From a checkpoint of a small image captioner.
Model: 13.9M parameters, encoder activation gelu, encoder layers 8, decoder layers 6.
Data: trained on simulated telescope pictures of galaxies, 8.5 epochs.
Rows from block 2 of the text decoder of a small image captioner, named by matrix and row number. Rows with one number belong to one neuron. Each number is 50 + 12 x the weight over its row's rms, rounded and kept within 0 to 99. All counts start at 0. After the name is the row's rms in percent of the matrix's.
Before each neuron's rows are labels from the 100 texts, of 14976, where the neuron reaches its highest value: "tokens" is the input token at the peak. Only what is clearly more common there than usual is listed. The data: simulated telescope pictures of galaxies.
# fc1: MLP up (decoder.blocks.2.mlp.fc1.weight, 1920x320), inputs 80-159
# fc2: MLP down (decoder.blocks.2.mlp.fc2.weight, 320x1920, transposed), outputs 80-159

tokens: "<end>"
fc1.274 099:79 50 56 64 50 46 45 36 52 46 21 62 49 52 46 49 30 22 11 51 21 59 49 45 37 43 49 36 24 58 39 54 77 70 56 43 62 46 66 42 57 66 48 49 53 55 66 27 52 45 55 46 52 68 40 39 42 50 78 39 39 46 64 54 54 52 80 68 43 59 53 34 49 52 28 49 47 44 61 61
fc2.274 129:33 51 43 60 37 48 52 46 50 66 48 46 40 36 40 55 75 70 66 46 64 51 31 65 58 50 46 46 57 66 53 37 25 52 35 57 49 55 39 63 55 54 62 45 26 47 31 60 41 50 37 33 41 39 44 63 18 55 30 49 48 63 34 43 35 43 36 43 30 50 52 59 60 49 48 60 53 66 39 34

tokens: "<end>"
fc1.314 064:46 59 52 44 27 50 51 42 39 42 48 48 52 53 53 52 65 65 65 51 44 53 40 74 59 43 69 67 55 63 22 56 43 67 43 49 17 71 72 47 76 26 52 58 40 75 49 47 59 19 47 44 37 47 52 37 30 51 24 55 50 42 51 56 43 38 16 55 55 52 41 56 46 48 72 58 45 47 59 36
fc2.314 077:49 55 38 58 68 32 45 62 66 48 40 79 57 54 63 56 35 42 32 44 72 48 67 46 48 56 35 37 44 39 69 47 62 42 74 40 68 22 40 55 48 60 20 51 61 41 42 56 51 61 56 42 52 45 52 64 65 61 62 32 55 57 47 34 29 56 54 32 50 40 35 38 63 44 49 52 55 72 31 53

tokens: "<end>"
fc1.438 049:57 47 40 57 47 51 44 56 63 49 63 55 59 59 69 31 44 42 19 35 39 34 59 39 55 45 47 72 33 47 54 52 49 34 61 60 71 46 37 48 56 55 44 55 56 27 61 56 56 47 62 59 67 61 47 71 52 53 61 38 53 24 49 57 68 56 67 43 60 47 69 44 41 39 73 32 54 42 49 48
fc2.438 070:65 69 55 34 54 51 37 47 33 54 53 51 42 59 68 63 33 54 43 46 40 62 49 56 49 61 61 66 44 36 72 60 55 52 60 47 48 45 41 49 35 41 38 69 57 66 38 37 55 49 57 53 59 37 43 50 53 44 39 16 63 53 39 46 36 38 37 35 63 43 31 59 44 50 40 81 47 58 48 60

tokens: "<end>"
fc1.429 053:61 52 65 65 34 74 47 45 52 58 74 33 52 59 42 33 46 44 27 50 50 58 40 46 37 39 64 41 43 38 45 58 42 68 64 44 67 64 26 48 64 52 51 64 53 39 47 51 77 48 47 56 42 75 47 57 35 42 49 49 57 53 52 50 63 64 35 47 21 63 59 52 40 54 31 80 39 38 50 52
fc2.429 053:41 68 32 64 41 38 37 64 49 64 52 71 32 36 58 48 64 58 44 41 54 62 56 64 64 44 60 40 55 53 68 63 55 36 31 66 48 52 50 48 68 43 26 66 52 26 38 49 58 43 47 61 66 65 28 68 49 73 49 56 53 50 54 31 31 46 62 32 59 57 24 45 39 55 68 57 55 58 40 66

tokens: "<end>"
fc1.316 063:21 49 51 48 39 57 46 50 20 56 48 54 68 39 44 52 96 59 52 54 50 50 64 53 60 48 76 62 74 53 55 62 30 31 33 59 12 73 49 45 52 45 41 59 67 42 40 61 69 52 44 74 40 59 61 38 52 53 25 66 61 24 36 42 46 39 24 35 44 59 47 62 62 73 75 60 31 53 28 50
fc2.316 080:71 57 73 42 43 57 35 51 52 49 35 51 57 66 61 50 46 42 46 56 46 44 48 43 31 60 57 23 54 58 46 46 69 51 75 41 34 15 61 50 18 62 55 60 69 47 65 35 58 52 36 62 66 38 29 42 38 52 40 44 46 41 67 39 49 68 70 57 60 56 48 40 60 55 35 62 60 64 47 34

tokens: "<end>"; "near"
fc1.738 054:60 64 56 42 53 38 60 56 64 52 58 46 59 71 65 47 38 34 18 29 46 46 55 48 46 44 31 86 31 59 55 46 50 20 51 48 43 38 55 50 73 45 47 53 59 46 59 48 49 38 61 56 86 61 46 59 59 51 62 38 51 36 41 54 54 41 66 41 65 49 59 44 28 47 66 34 35 34 56 59
fc2.738 064:48 57 34 45 53 59 15 41 53 46 57 60 27 61 69 50 36 54 45 37 31 51 47 49 37 67 56 46 67 53 37 48 55 43 60 53 53 37 38 46 18 34 33 56 48 61 46 45 46 60 79 49 57 53 48 52 32 48 47 42 46 45 40 39 45 27 57 47 74 27 34 65 40 39 37 65 48 50 62 70

tokens: "<end>"
fc1.755 077:66 66 47 57 59 48 54 61 53 31 60 44 42 66 44 47 30 32 28 47 37 60 46 47 33 37 54 38 30 57 40 45 73 68 51 39 64 43 51 43 58 41 59 63 44 37 55 33 49 43 45 50 47 56 41 54 42 66 74 45 50 54 65 54 56 54 76 59 44 65 59 26 53 40 30 39 59 23 74 57
fc2.755 097:45 34 31 60 60 52 63 54 52 65 29 46 49 20 37 61 72 65 75 46 57 47 45 58 58 56 29 52 56 60 53 45 24 47 39 57 43 52 42 52 59 46 65 27 34 47 31 59 51 45 41 46 44 29 74 57 49 47 39 54 29 49 31 62 38 41 36 44 44 36 30 60 43 48 57 49 56 59 40 46

tokens: "spiral"; "galaxy"
fc1.683 125:53 32 45 54 65 67 58 43 44 57 44 50 63 48 47 68 70 43 36 49 36 58 54 51 50 59 36 56 64 70 56 66 40 56 42 48 40 63 37 47 43 60 54 36 19 50 40 34 62 58 42 38 59 60 60 51 49 48 43 75 25 58 45 67 42 44 53 47 71 37 22 28 61 41 44 55 48 46 46 54
fc2.683 115:40 64 80 50 51 41 38 54 51 54 58 59 44 59 41 43 28 63 47 73 64 48 56 49 43 35 66 40 55 30 43 42 53 58 57 50 51 51 53 47 34 63 46 72 83 46 59 61 38 42 55 64 45 45 45 37 62 66 60 38 81 35 55 30 47 42 49 48 48 59 56 65 49 72 48 54 51 42 46 30